python train.py --model="contrastive image-text model" --embed_dim=256 --encoder_fused_qkv=true --text_encoder_causal=true --text_encoder_activation="quick_gelu" --eps=1e-06 --batch_size=256 --epochs=13.1 --decay_fraction=0.2
Rows from block 2 of the text encoder, named by matrix and row number. Rows with one number belong to one neuron. Each number is 500 + 25 x the weight over its row's rms, rounded and kept within 0 to 999. All counts start at 0. Numbers have three digits each. After the name is the row's rms in percent of the matrix's.
# fc1: MLP up (text_encoder.blocks.2.mlp.fc1.weight, 1152x384), inputs 96-191
# fc2: MLP down (text_encoder.blocks.2.mlp.fc2.weight, 384x1152, transposed), outputs 96-191
fc1.269 082:551521474536495513502484527517503489475489517539542510497518529525517482519545502495502481542462495525557509558488459469534507525536499514509500531493480521525486494500570458486540533507462470460493508481507462505527483539482530549525466492479483520491471527483505496470453534508532469496
fc2.269 070:526455533527537478507543482485497477466501538484495504584489534506522520464500492480483498529529453498532484495497487516495480439519517528541483494491508524513483481522531526525525521506512477514500475514540501509459514491502495519494488475497479486463530544477500471474520503514486515538
fc1.270 092:488456451528486531522478506528468515461453507525497481488484530527450498491538527495488518561498496468542441529493490499509463509499464489534523537492499524562536454550521493470538521514472515488469537508532486502499471513526511500510501516510486491499482527490530503538487498468545481498
fc2.270 072:496487544482522499552510545503478484432515504565542487485490518524449476506527498521503491506506468489546463517486461502510512523509509514495513519542471464508523521468540525481520528462490463542512545520548467477517505521478528518463477546492473527479516501482486489506471555478517468529
fc1.271 089:528515480525517494508425541486488466491481503497471438490480455525478494489511508520486536501487502481508484536484497500491500480485499492503476483457531514525493433522485485487513473544481486478505520473505489472522509543492537531500490527467496509529493534475515509475499524506542484487
fc2.271 078:495500473496463504488492521514521503461478523501480494486527496503492481511487528475475518518511489520483504486489491514517499462475502457512523494549479484468494473520497523480486498511515485485502500460533517487531506499513500511508597483507507419479482520494477467459516514487502449477
fc1.272 094:504509524536488483461491542484503490469504535474513462490495496524471490506549520518499524499503506530507530532526495483535481518472471489441530499484497528518520505527499461450495471511439508468526531482507488474549476507471494506485430518496476487537472462486516504514495483487499486507
fc2.272 081:503514510494528498495530504491502498503529499460435506510532495489485501484468468502524483483475498461485460473510580452516498524507520483507474537493500472509482489460462483524526505547554490471521497513491526543501495494500463461491547454517497508507526443474546502530503528508453512493
fc1.273 101:495475485466462455470527488512524530435469484492514511538501528480514467518539491499524499538472490516519463529503485522492502467516502477512517494523499538496485478510508475524484459534518484510469496499530500532484505533531473555592512480463502450504531489500499508534456493536469523509
fc2.273 116:506437514502514496477529520511521542475481487457496503526521496512516487480498477530501507439514494481502518501480521511525499525482498479521525515549507496462498496497499502521517511530532482485469487520520524516495546492525469489537585490501485365479517454508480500502519512516504507489
fc1.274 077:486492483502489506513464486448502459522539479499497474485480534504455503533530519553521495521475530465550508481492499530452511536481498526507485513470490495495495517485496397483492507480504510507508516476520535462465497551486536526472454464512476460558500480513504522508517551493458485510
fc2.274 097:489506492513472518477540544516490492457501500524468490476517479498505477489524490488500506511468499507457519477480515489521480521444461482488568547505480493384506492511511465493486527504478501482485496495527508529549489539478506491497637472495493450490493482489460512511515527478483487458
fc1.275 099:488468459542512492502489496523456496433469529509513465505486537533454483483529494483520516515512501485534440522485460490512447520506504474489525510501505525530548474497511503499518523504510507478511536520538495500486509497520492491502442499521477498497450521496495519526461486462519475490
fc2.275 105:500456521534508515545498539536484491460507503566534498451491536519471480502525516510510520537512500453524447518474459523484496522525513527472524535541481486501535547487520512478494491462493491544482561494546465488508488520483490513498479509505427486474515517476498468495473519510519483512
fc1.276 088:518450468480443522498497433514511485444494478470487534526510522493515468502537509527539499534468508519529482501516494512502517507522510453492513497475495517530503482504524473501497500502471474482477538532533494559474521526531513504522492442478489458513525483463530481507494539528447486488
fc2.276 075:514444494453510503518532523499516521484525462504485484499505500541489498490485504513493487463457466487509521525480506522493506497499505472493475485534512454493480488506490465519486480531510501500457505499508540502464506515505486524523516501486461402496512500494473501501513487515508518500
fc1.277 080:513538502493457471500481529504470503448512526495499488481468500502443478504521481516493474511434516528526482494498523485541518492520491498479510548467484531510520457487504457539506504535447533497536540468478510537484469536499502513505468512511511525517516487449517494520449522525518490469
fc2.277 052:480507537527472484515526498530507479503488468527526508512509496543511469510491482495501499498484501488507463528477501507515475473493466532505458518491485472409492488479537452497488488528452500542512516483517502524493498556457507518487536488480514465471483498492503484513495523541530507517
fc1.278 082:553477475488489468460512512482524532436488479468503529506491486463520501464497495465530498509475523559523462489522527490504486481493479519504516512500491479553481499460499475564547516519529475506548482533525505521498496549501472498511499480452523481514532465479512520510478479486469504484
fc2.278 073:478514481492543486466517549522487514516480489472491492532525486522501481447471482501523494423508499486483529503490465513519489501520483505523492511538509487485479502488509533527532514542544500481463479502526530515507508497507477524534584506484503416495497465497454507477515508513486514510
fc1.279 117:514496494496475526485474513505498510471486520484513500506510495498470477498523499493529480490527528510521495480513495470520518475502508472491544467501522493544509469513466503501478515486498531447513494428485474476548485489471481499513509477483531575559479526517486497486484469468534499534
fc2.279 132:472486522525492511504489491491505539469469534536486499515439514493494511521473500508498517527530481476483501468532506517483479468462525497494523442510515538531475497530496552492466512492510523482497511454517431469499531463458461508481481476533514535481488507518471513476523485467512493500
fc1.280 160:488535533547492494481527527536480550476501505483505505508482506522515488510532509477468511489519493482508493510525526495553507492501488519539497508487482519499514479496552502499506517480521485463490515459523498448535509484501490498524484484529502491507512492501515512465513489508521533469
fc2.280 171:476494524490516524488509524532475551497481512450508532552503504510523515503510487481502527469583499496516505492534508489495519509485491524556483505493506538504511537538568537509521526468542491473437505477495526459527549424499492521533507489499520490495493482544489499453532508481511525483
fc1.281 084:529497510519499512497530463522473491463529485560514511461487520533514480511495498505491527531465473486519479505477498509497475539491437464501485493470476545507535480499581503515511535505533467487512510507498493460521442545494508492513491494481490495515552516515529542487484495519487477482
fc2.281 068:495500508499555519502518499500494522508525526488484499516459503474534554463521460501496525490522481500487462507512501491489555480522508499479487465485489535529505519479556520518490529479533477519505493509504460472509497447513474504483443539462471526504511503488514488516518513444472538511
fc1.282 093:560467433487496559508468530461509405516503498559453500504500442498478443499514478488504523501461517525508469491512521502484486482488507497495468479516458484502496482507488472509498533498459501489514516487449494502505465508487525506522492490464510526549490538532513484475486518506514504511
fc2.282 095:512485506493460538504505530488490467493496511531479511508511489504477483502484481490508538501479491523491499475474509481477485525446507497488554522531479502413499458543509489466496534513482487474486490507537525524516520499484503477516620460485469449487506481494472514464508520487496480472
fc1.283 100:525514489515463490480488510506516502471495507574525481489520513499436504519538510516496512514423536497492511508493445517521506538532445504490458488457472531542501491473499489552510493488475504490525485510501496514501443545471540514528435501519529528477512526463515506526455489516489508448
fc2.283 095:529505504486490500520508520477522461496505492531478492498514481503472507494526523503487524497457494536460535465490482530471548530527451525491521478499499479501476529467499478508514472499471460515502462494516497455499490490479543498503455511491507497515522520471509481530549490526528522511
fc1.284 089:534521480535465521480490550510539501497477504511461518492507515517463459469496520504479474519461505497488503510504508481532523512500492481479487512414488507545484476481517507495537520508454500471563489482476547529493477512510508479484510536510510556533511489465540514507480502535501516479
fc2.284 060:506473501466507487535492417471486473484537506472557459513487513512525495520515515535497488491496447480516456518479542503496503489529477514508437501492499475522516475536478459497469507556512451488483489528477516498425499530502525490488500504491512537460507494498549522512497505527517525532
fc1.285 107:516498486506440494536500541529488491488508505516561496514524512532455497482562541443521495518470530542497458510519451479489483546502482507474504493505492508529466512507511500504530498483464493504529529505460500502527482501510492500549465520477484501524496472492485487508478537507492493468
fc2.285 098:482484531492501489521517509519504482518519502503528465533558513481461519499536508445493506542509508529429580503487470498486503490532510498471511488504521494498472496496492528473504479499481497510490506535501527529506494498505520469484517471484525477459494449505458492539540502528509501482
fc1.286 149:578514534508458490475503508518508527474500486495468507520487541496482485450468506467491494519493450462513522480514489536504510515488503487502469489468464501533489495512509516499488499500503483528510496525529539497535508506522522495494497484513554515538487491473523476455505513531525482501
fc2.286 174:525495529502481498474505490500530556477494491523495474518468535497506537462460497492458498513520437504520537489503504568523490521482505486523446518490480505514449470536506516512487507514481513506543481509511483487529522517518514471490531452544504537516521524479525464455515524519526450483
fc1.287 066:505514449505454525504468517487502511513504492479527489478456500514466477487498561521503520477505511506550489491485540489538547528450541510410467474475485506481511469500456488453469487551489470507532480505544493538476479513461520486503558529534491497551511480455524498518504562495483481480
fc2.287 063:481537500500479474469539523516500499476492530500488505511551527489519494504485476491475472521506494520462553495462495504502449484519492514532524500512487476422498501484528482519507516526476477474477450538470494509508473566513500513486564461512498468480520470500480510481524523503467479504
fc1.288 128:503507520503503498494503448476526471469480500505477468529484499518537466492502487512492531495487472473475491508487525527518487501485480548466542521474474492502534533515512443496539505511511509478511474509503549489525473490452538492481462470495525485522471494513507497504517472502473506524
fc2.288 177:499509515496505511511544490464475431488520497472489480509522470522487494495497494512495479476516466476460492498495526494516504444499499557474505526472486475506542507481502459493559491521485515477502494516494556505516484495476542511492489468490487494538493473531499491541537464525476534564
fc1.289 077:546521501548458449510482491490492478455501473500514512531510481508482420525492504530526511524440481467488448510470518492518480529478465527473530552461509508499533504488510454524535508518478530474530483524471527506519496503460524488490483528499496521541472485534481504489494509496487495503
fc2.289 069:536506489500494529509515484443491467481496494523502489530484477504494485501475494535488498466507458477505465515480519513532479464532527512445496514476469500529517496470525452496524515508509486500503493469496530516495482543458527512502457461476481505524538477530519481545509458512503511539
fc1.290 094:543503483503456529456506525488500514452470527495531480524507537485487491520524517457472481564485502521522476451446487492525469508501509517515535456456511548523525502501576491505475526498498498478492497522520501492501480530533503481548477538521521534539522488487510494492498498504497506513
fc2.290 078:488481539513484507494515447469530464466488523551494490537484512489495529505476524545467461519511478527503546487492503522476472489497506529499553496490474543478509540468531518495537526501497503507523486476513459516512495497484515502520454487520475519508513480529504514504500451464508499520
fc1.291 082:516506516512436525454506504534489512469439489533501494493517487529441533517532520472480530538470517498538477512492511497524477534493497488485470532484465533519526462486510502517497514500461537486535502498496484502502462532496506492528516494490501529500465541504517520500518537516521481468
fc2.291 055:511512501509446490549489502511492515478536521526507500481502505499516488481528516521457484532498487501495462484478544528481500515543464548469500502531464478517503493496492503487536507518502499524499505520528539520512466560482498504460495564466454522490501499463532494553457503516471520543
fc1.292 095:500472483557488493496443524511493526457463499568518494494524508521463473501481470473478494545474448462506496537500492484516478498523489486535495490462461541529489495495543489521501494486514479484537516491491486528525481504494534456549517517508505524516467569462502504510509546510547481514
fc2.292 066:489478485471544539505506511526486492479534512518520463504499496489500505497513461481492540496538499475473477460497500468477487457508525501497500474493522492511537477494518514525489507532534478487443527552526513502495491473550493475522516514478434451481525488484526491495508507473504499493
fc1.293 109:516529523512466498475510518467515492458495535514548496518502537513483501520534556456481517544493494553480485492468499484498480524518513505502523482455470535519532467509537501504497522503505500440494513497522485500513501496532512496521443539515495518543509491506526522479469506490507492508
fc2.293 107:516475540486495472488505471479512464469501533534485499534474530474512524519487521514470461548496489505500542494480500501468449465494494515493541453489499543500509491475502524484519527497500541480516486506508474491488526498510499512480446487497478553486539460516503515491506478472491493530
fc1.294 089:521529510501474508473451480519522540456473482517490475514479512509545457511513487520487536530483513482513472505504527507533497514487488514493544560478464513511525499502519436473499494517487530505531495526526494496480475533455516511526475503511533513521476498504522498497508496493461486504
fc2.294 080:510499489533481522502504414488510449501504492482490499553469497533524517524488508532472481500490473467467478498467524494479486426509477523476451532491486490515540505495499439460531504485468514508532479524462510492489477513447513548506489465471481511506504480517542505548488454487485511553
fc1.295 086:512502505523460492496452512508479510464489509538524484499520482560457444489515491510471531503426517462487485498483474499516503549463492499503513532436469496536514456486545438528485465519488500498516521529507517519501458530498520531551473503506499495551479492477534496502487487517478501496
fc2.295 064:504448504479519506504486468466497442522474468512503504519480488520511510525538542519506476532469493494505506549516500493471489444490515468489533452531507470496522509542458482480471498490508494509517462482482471526467504514459490496522468535500518504525522489548485502529506483484519480525
fc1.296 116:528514506523467515466525515482506494476481513535550512515509518478468518509510524471496502536459504518491511445513521504485488505477493499484530488460514566527531516488543510499493513452503502456491519475555510482514500486486504462510464528536485521532537476505495524485490526476539507529
fc2.296 131:521495524491492489467526473475516473515493493517441538534512495469522511508469514491485446549477517510478533476526502471453481480504500497496538497458472530476484543473509503476553505488502495526511504504484459522507477474494494498482434492491501558498524481515494505503501485484483492547
fc1.297 083:535547516505498519481509546506511468478468521522543498502521528497460509487482536461469510560444504515500512459489498480479489484504493489497515466434482580541519442530537479494525505489480519474518484468505488481524494509507521494495471544517518496561537502498510518480493482528522502479
fc2.297 073:496512558504491494507507442462499484455505538556498509529465536480501505537488517521478462538487481483486527493503499495471448452503494523503490495470500519435529495451529486481513485489474526503503474491504495479465500535496507491497457496516448544488524488506497487489499459496486493532
fc1.298 104:511469503492455482510477520502508497517508473512465463507492501496467503497530522500512530505455547463512488496475496523480481542490525512466475501502519489461500474515480429497504484507502476473513522503532525516416524554483513540552475524464514463506521478494513494486487506535481515470
fc2.298 136:479504498489461505497515553519504508458495501519501503483542514497509468484506487492498505478483522501476518500455502504509465526467486469510564540527499488408509476511491502495501503527490494471471495510523533518512503517516500480518623452492477402484499482495446522484524499492490503447
fc1.299 077:522518498482488519460527500444531465487520508514530469510507490539493495522520507493517508514452517532558499491465482485517491533492485495489528529479512494533537474498547463482505509522455465499537494504487482515492483513482553530515457528473482480542514465494551508481491517510512460496
fc2.299 055:522437488491485532487555526510520477490517514496523503510547491521499520496500503499481493509513495539466530492510471524479498480472477524475521500543515493446514492517507453469498488458487515470496503492523517490510498474470494501539561519498488475462498479515460498452557557490536473491
fc1.300 089:561501560515431492470470484517502531478496528507477476528460548485470515466495501471503492547486473460527488516478495535524500555490495493464495519472455495515492479538488499476493510508464528511519534505514508518548495562511522504538484519509499518526496509487535479464464510508489491485
fc2.300 068:503481520523490508501477488473509488498498500519521460525466496503493559487476505472435465522520429525487522492460514573500492505517483491495449547489450511501466448523507515490508529479495511488546499503517501513506508511507497492485506471526523547498542492501519491487489490497485478489
fc1.301 067:479556497507483486504495518488452522498544524496528496431493503475485475457503535536505507510488525472509496514462502493545488516489508475437458503519506509540559490495516474517467528492502516509501472523520546483489506550510530537534436494477477513481499464482526483522489499541540483505
fc2.301 050:511536479469493484507492512471502511486527502505483467562518501487541476538490500498510490501490482524459512483505488496484496505510491474472526541476532471456467527469504500469515486497494509522519459496511497469555496499505509530482528494421510512541536490527473501471474510496440507534
fc1.302 063:515505441520511523470472474498508541482502512513526502494502510512551477486460470485488532511489510508510483474521528511520490517480516486452536501529503531571535493523535477470495528469476517489525487514486456474513534501486495497523492518527545499495505500525501537487488487487467486508
fc2.302 048:474534494437511501503478508494477510516520499513521465474495508508515518495462475551489460500553508513502505458533534486455485527548478493488453481527506489493484501483498481488505501484511520510536495505539488553512492501498528481472484532522488580504520478470568503502484476553522513511
fc1.303 135:496536502531453498482477520475469471521515530500487526509539473510494463520499506511490490462497564538472506506525509446518511515499499504477495535482509490496496485460513461499519489525501485486495480504462544511498458499472521560494478505485527488507506493501487518549469475503463521483
fc2.303 151:458463508512510485537525527516477542433513518540534471491489547499447509481475476470494514531504449491519447467496481527479475512483505497505484496478489527532502507520510542513478518498490510501518516511556495463517505489502505462511514495508483504502528499444528482489506520501515476486
fc1.304 082:527509482513472479509491480524485490482494489519508499485506483463480458528516558478526500545448497474500488502506504468518462492503483487506483492475477528527530515449518434529492473507465533518507561483521476501489464522509494470522477499488484497536504510487498477536434504529490484486
fc2.304 079:511475501490494504500514471507502506478524482463496480535497466491531516502523516544499501509490505474486476509456521456480500507526456455505510572495522466489532527481501460461493488511506520555517528527517507475503483554512497526517473546489485490515525510469528490523490481505476513516
fc1.305 103:510514521515479490494474448461495490460474484512518462530510497503513458501494510500489535498462478472482469499477518497522532506494475525479544531467480483512529502499522438500528484525497516484515495531505517503532492515456526505501451493477526478552464469482522506479528497487473503540
fc2.305 122:511516516517521528516513475451474448491529479467509461516500484526485503493507485533487488488505470458487476477490517482500491462496497548467477519473483479508556503475513455486559481526486513470511477499505537497503495521472548510511484460492502496509512475534524487532524449530486528550
fc1.306 127:580503518496466478474495500524506532470499492499501481518486549485462492472492524471514510520479490471517515499506518524531483527491498487503476507463462513517475482525510521482516511522481491509512490549524530518514474519505528499510511502511528518509489480478541471472485519548478486516
fc2.306 147:493493520515479498492512518498538524479490516489485468496464525481493530452485504460456503511509440511524532489470514557523486524498515483510448522477481520509468447544487543488494515510492510493561483500505506504518513525525488473484541448545493528508513543465526480489524526503501468465
fc1.307 148:510489498524489502475487511523511541521466481559478505544534511487491467515504464504489502533436489503502463529489484514508483514542521505472511475506484506512449519444488475508512465547529497535480491537501506534491487567468532512539443498459500500508519498470486500516502500525497520490
fc2.307 164:489496515531511496470523534528522535483472524511496525534553519464503467475494491488495501482495472527481556505517504494512497488512522513501550485546487509476455522461513540510523482532536494507466477564506521510550476542502479488529522488483498443484504477475445496505490508499493523483
fc1.308 089:517518508512452500500464529469526461484503485535494545538508512509512476535521514468497503523472503501491477501519485495517512501497472485509520506495462534494506413514521478494497503527476466506572468474485463515504480530515483513502451537484512531538443562476499500488493539541496489495
fc2.308 069:527549502481492488493473531446479466515536534485491494450435501474487506484534515491453536526483493496523493419502532480502466472522532521482448502495517506505515459506484506495457507522512496516510501508505504512486459543514514488454499506515494483507505521493540501479503493539490551500
fc1.309 111:520538523544486493515482510486468508452490510528525508491502516547474441521506474538522496514477510485505481537508515483533453551484438479487501525430474504567496516476499447523507491488482514490499485498504479513489438510432516505516456524516529472518536465473528524502459468511497498477
fc2.309 115:477540496512486511537491480488477504499513515480527524472503497504468447528427493550536452492490498501514475500532544459451478500470450490500514537484501503499508503462498505545501513492469536497520496468473499506533496516469504465469496540528510507518503474504526525470498471528480516473
fc1.310 075:497477499496457495538511486478491468517507491556493470495485498520469492517504520526537502535447475465510494492468518533503491532465547474468477529492456500520507472497501489469504509466482488498497513474499531518447495519465511520525521503506539488552492484489496494494502507536498522492
fc2.310 098:473516491516459507488515549516502491455482490496494520474532520500524457502511506482483500491475496523466523478471490477515476520477491499508591531516494470377525475494520482492507529517471499478469493490517506521535494544515532475512602465504498439480487487508486519483527530491479478466
fc1.311 079:504538486538482514497493481500483510437487505505529492495468527503512484515537497548528525484468487524544456535522521513505500561511466501489510497466501544543493535457483442517523523499465528497548520518475488560490451527434513508517485525516535514543541526443522488517473537495524510500
fc2.311 056:494487527467512489453509501487505500501527499519477486492532494464494568504500503511482456495461484511483522569473494506461489478541475494444505526537454519488530533485530516497494487537464515553509495500522524510488493547499504511484532515540462534473527458492469476497479500500470478518
fc1.312 116:477496493535487501506470503495500505444444498567537487509514510559477497536524519508489536552452488492488475507502461523502496547507475494506505482449490573572535501502547499535523497502500484484536506525517490491492504537458518495523476525531516498521484521479516538510530502494512476488
fc2.312 119:489486481495487514505493494546505499496532498509501496516487488504485524498514514506501509526466534522481519514504484484457524520498458490491509490516539535524490528469502497514480469502504496515471528522523480515480481497501482504508500549482502488462507484440529513528498497487479514455
fc1.313 082:527549507515451500495489518481475535494458491511475497515517483516506478514471481519493528535426510506530482472502482488535473528509501518480469540450492557530484497492533483500498494481490479512544519538502463523477475533439514530526490469484520483490515491457529515484472516532448500458
fc2.313 056:460471516503470520509496479483472481527504487485479554498504474489504543480479484495496451524481481466492474510502497543498481500544487508486470493502499467535503525473484510510517566486464525547546464485484483501462532506470522482486448503500470567487498496486514502499518514528498476564
fc1.314 093:532523497538481500491475509460506464464514519555543507484494499502485478497527505500534502509430514507528484446515476486562513498497513532480515526465463508510497493524518498503482537483497488522523527497487516484519444542461471527495460520512523484521526513452561499488478541532472512471
fc2.314 091:526515532534497495521496513488500451518515488515514534443471495457508501515524515508506500527497523486474513473531516475503459481481533522461463472479491489513491476481493477500452466449519506507511486459469481550491437542485473492491472539532531530523463528484522485506523522545504487499
fc1.315 083:529507521518464484496502527496525473478511501542512487455486487536473492489519519553511461521463537507534481502517488509544511541490459507471470507456503509514517481516486463509483487494489483504499494531530515516491490518507497539480428476504510515505515512490530484513454505510500468504
fc2.315 069:518478492499494519534496507457478471508530480503506506495486481514480527528481466520495519508448527466499425509495501460517515499515513503465501490487483492482530499442489426504522514517530476512520514509491503518477473524480494476514476514497502516521516546456541509530538479529499498522
fc1.316 105:553525504483465484460521500473529497465487524518546509512517544487511514503519516483483512520489514519510506509495520474501512560495502499485518508487495512521504494523567507500524547499489492439470498496516476494536463506528474511475507516521492518482513504471514530485470501493520500472
fc2.316 090:517494504446495497470522512468519501519485534454502507551518520475531506497529441477497453494557497520506561455518481515484502505496503536511464485497486529509451537501577535516508532491538477511458473502472497511532496503515479501542514477526534519503491480508492487501521521455489506518
fc1.317 125:564537527529498493486511472512513494434479524518553514492518530509513493499520506524496460501501499520481513499511484501538518526496452487512539503506462522502530524507551477505504513490492496505550499503524471502514469506531477514521475515532494487526468549496504503491479500513519460488
fc2.317 153:507523531443524474467573478479518507511486507482529531530494512469552549494518445509491435445552485525512533488521502507532536499516482526505468515542470511505486543485573520546505502501527478517497476512475519487513484485490460514524516514510511534483505499520499476493496508487492484519
fc1.318 114:504471490508491527536462515443485474532532461520511488513462497530482512518483470524527533511447506464521460503486485557502491529501516472476505527484504463489521483491500404484506489516483498497505538485481538484430524507448518535489506490476501447533507454506524476518502521486496511496
fc2.318 127:482501493513481523515529548512493485466504488516494488489523500505500463492493501502496510468483497493463500467476514500505473493462481502513573535514497474393516479506480473480504501514477507484474490492532516512520502541511506487499621468495488417495514482505464532491511518469477494472
fc1.319 156:494505490500525487474513543538499549461452528478511525506492513505494479478501468454497506504529509506475517511525503460491489475492498503535527515469533510520508484524527531527545512493520497474458522485521479478567516454525484502512504482513505501480513481514496526482490468499491523467
fc2.319 156:507477477456554513485511537500477524488498505452492520547506509489538525473487447460544503446563481502507508464519462496458519517477509522546477492516507528499481528556534531504528533488555501490468481505498534498535539424532474496527519455512505482488502485522489495467515525488508516511
fc1.320 110:493495495515436525466463522517499463489484498531514490494538507500441483527546518468518523542452525520503514493526439516518486524506492516506519492459505518516493494528518490506521487509456488499541518521505540534509455494475509498536470544542496500528469488480532502523487530503507453473
fc2.320 108:493477521456507465499512487489536477491540483482520470550511503518472510503543532468498494495461516525484537496502461538478525524527479509484496483531548488512485497491477503489504455532490473498483486512530518499453494509486495534503501521499494467472523471489496514554538500521483503478
fc1.321 075:503508451525490524478440553460493484502514482526491513499520499494476486502494499485537502501469550468543447481480510525499485529511522494443459533480486505475504484478457453448485492516518520548528529449484519531476491491482498551477493506521512529550490513510500491513519548502524525489
fc2.321 087:479498502530470526499535558499473516478499513514499506468518483506503476489481504497498510495498502525474522466462485481500461489454505508523552538508500476402500508498520491486475521512489511513467492491498491515547470536522513480511611452482476449492519496524446500486516498497487487486
fc1.322 091:497522520532458516505495508506482519473499495512518506461507458503469505518498515516485474484475521497542512502479490521543511534519475498482477502497459540490513486473483452515521498505476466493494503484506511495500488526488505524481502501509469536486518512507493487523480511552503516467
fc2.322 081:497535500501495514523515514492469483498505512527462489492511481475494534510491502516522509478460492474491492490497517485482523531509473505472524504492459439450490558462502462526558487484516476517485507511476492468519491493492517480499471476486471511542466547495515485513499481517490495495
fc1.323 097:497507503568444482505509508472509496476472452504503487523501509572489474529539496529488509528481488472521466504491522491519470525499492544460505543460471512516531493504544425509512503491495494489547513524512479507461479554451549490537473499491537463549509458495546496491490504492478503490
fc2.323 069:508501550476519540486521451494502547477475477511547501519510494512510524517529507511465502511514489480473494518495491508509459452479534514544419526505478501493515489478540468471498511479468520475487510509476486510484516526470516521502530464482478523493507480533497500511530488511519503550
fc1.324 181:489497528533476517472535488550491525473501526477524521508489512527526490510533493514485517507520509478489500506519486500517486497489482537521487525457502527506531497490557502508497503480506486471475500487502459465528516499496495505528496479532490479495511491501522519483497479510507516475
fc2.324 180:484489519485522512472515528529483558484505519455516510548508514524507523496533478462510516476581487499512499479542505510508518517495513529552473502487498527503505518530551531505516544472534487457444494485490526464543545420506486494516497472508531503487502470549495500460528513485496524481
fc1.325 069:494484479500454503487491500480514501498520500485461512506512461492502512508522484507518497545484478483481502469496500495525533511537535489480480502470494487523513497501498471518513508522494501481513488506473526504481484505454530529500517521471565534569495496545533512534474521504510547499
fc2.325 060:469532504537471521506508556527465489453474504508488505478519505498511471541472516495491506523505525533470514447486493473485438496487482501483545503518491504416517505510502491486460527503494531489485484509526504498523489499515499470526573480504504483479522490495471527469467528482495495480
fc1.326 065:508497481460459486494493525515512516468502506496495466524479495530485487498523513496483519483469503466472451524479495565524485477473538506457486478506519513503496480519457462497495500517488503489515496496550518508474502529475506521540460492517500516515519475464520496484468519560489512513
fc2.326 065:459501500498493503497523540529504527459491498514482480537540477487504487507479495523491481506507506514499533465433507483520460512486450506523555539525489506446509476516483457463498519499499470485483465532519528505518524505506492510537619468510496426477490515504484512513472519500516506479
fc1.327 089:492518534564445494473472498490504541444497498516519490465502519500437461556542519498504482562492513475521452523505480497521464539496497486464485509475469536526522455506533459476524496514469490513514538498521473503485482523483513488520450519519490511515509547465531526501456502515507471501
fc2.327 063:526494494464465542485494418511522447537529528487464517549491533490541555501493495527487468476475485502506511512463516504503503467518510491491460484515490494529484505474473475483504499490508488551514488509491462493457490543489521518462465539502507555512536531448514478513479453519489496573
fc1.328 106:515491487550441485508470522522480489456500478527515481460499462498480472495548563488512494482476527508516459544513516446540456479522501486442524482492475477539480480476466511506492480500495515430555505478484477506506497535512499536535496519478476529532483526529505499481483481505528513492
fc2.328 088:479511487475479509493485463539506516496478516493445483519489444475472492493520525474512496526515495508463512530527534504476501447489516485484492503485503506521444475535471540484481498504494508488505496468494478521520478476489467491467545460494553498527477506496511476486530479491516479495
fc1.329 091:541542527521473496442516526503519488466486530475543483498504537498470501518520550481486498532460504527491487502466502480513466516491485500505541478438496571544565468514518478528500512507500496452495502517496484498501470503493517475513456524477510523503544496490536509488472494506513511504
fc2.329 083:531494509503496467500526429465516483505521489530485503524510520489503544507485528511483468548483510534487490511505502503454487521514491506493454509487474544541502515455519504513533496483497522531524474493483464482482520512505522517491405507486510564473525495511547498558484480509477502557
fc1.330 112:565463496516479516512501531501488484453502477516552480504510541486452512443570511428500502511465503497531456523496440532505470532505480484488537497482521518505481502537493511478488522482461470536560541538498499530522504519529512503537474521495506504504500471506533490484477523546494491490
fc2.330 107:489461503485491498503518512502514486509509541515477484519553512489465509451507491423490496516505492531486589485523472545483508508501522494507470502506464473488457501509490553484526508499476515485547495509513520484553502486502511445467525412477490516476476470538476476513506529504514484497
fc1.331 073:506471515520477496544521510471475526500512463492539471458495513546530475545504528548513522502498528475527473550468481516545496514503537483507452493504511482513463432502503497510527523492514482466504492482494514525464518548478544522526492531488490521477479459521506525489509561488546545458
fc2.331 068:485514490524511494471540542550481516466479487514505501517529514502503475495540518507516514491543530519497516486470508497518474498472481506531577520525468496433495499507520502486472513467457490492462518509528534513529493512532482486529586465477478464479467475518447524486485551449483459497
fc1.332 106:487483486512472517555467502467480479500523477480497465476501528511487474517519496514522510524455524464537470486445481527508525547515508501441497533490501511496493475484482458484541533506503509476517526498518526506449494546448518497487466522503506485542502448500519500494495535491473508486
fc2.332 130:479510486507463515488520574510488496464496496502492492472535497490505456500510500503492496503486494510485509487453515492509484513468477504517570535513484471382510485500508481487487519524485511499478489508516525523526507526504517493524622469499480431489508487506444506482518490476479506480
fc1.333 130:510499509572498485454475530531501566502440472515477524526553531484473494489494484486495513521485514466457499537502507486519488528491511480574536518460481531480491511468544463495536451506523477496516495527527458500527503495493508499518447501507500502501488501510480512522480525497529520493
fc2.333 127:474490526509529491447484566504494507487484462487464535527519463487554529479508507474534500473560514535483503496504495476472503523478457478571527507488476484434482546493541478499542468493556512505478530498474486498512508444501475499541497495496513506475473522523468514456518520473506495481
fc1.334 083:548531490551485485498494528481525510462469504553518477465505475524486487484521497489473489523476527493465481519535519491525478529484475441491493511446475496547520490492518448517485501523461514496513550501495505509495477504467524463509466499477492518496492531484519504530470512502512492505
fc2.334 059:546501540503491521517455462493507459503499464494518473509480530524509518505494542525504460519482486531483501503498511509493502552510450511473457540484488507503487497427432482487501484498453516524521489491483485521436475530500520511463460534503494528469531522510541480533481464534509482542
fc1.335 072:530495522548511476523489524524495480448482491531521470458470522493455519483570494453488456511460503500490470532507540508524478519495477490474468479447481510516484440506529506516517518470502494462515520502517468497498472504503476515531483516504494503543472494519524497525487499546479493482
fc2.335 056:429474565469494492522535487477505487540583509477509470466508514512528521507529519499466480538507477521494483515479531489511463500531489499490481490491443486495465495450484493477488494503496524500531534538515503541501451544518512462455539508465496514458508487495537485563502501554499471474
fc1.336 066:496510485544484495541492515460486476464510542537515494500495513460517492542472483487472511535469520534504495497506467496510464529490539483535498538461489524535492454507527481486478504518515488507513496468444485527508464524516534534488473480504515467512504500485522539514497508494470499489
fc2.336 049:502515479539489491506512479489482449476530502518459514510528472469483498459485533534493492546506480521502495508498506475510517462527507508455483498494441483473503521467507490505525512522501472503508494495544471481452479510486508473499500525484520552509507530474517514531474474500522487474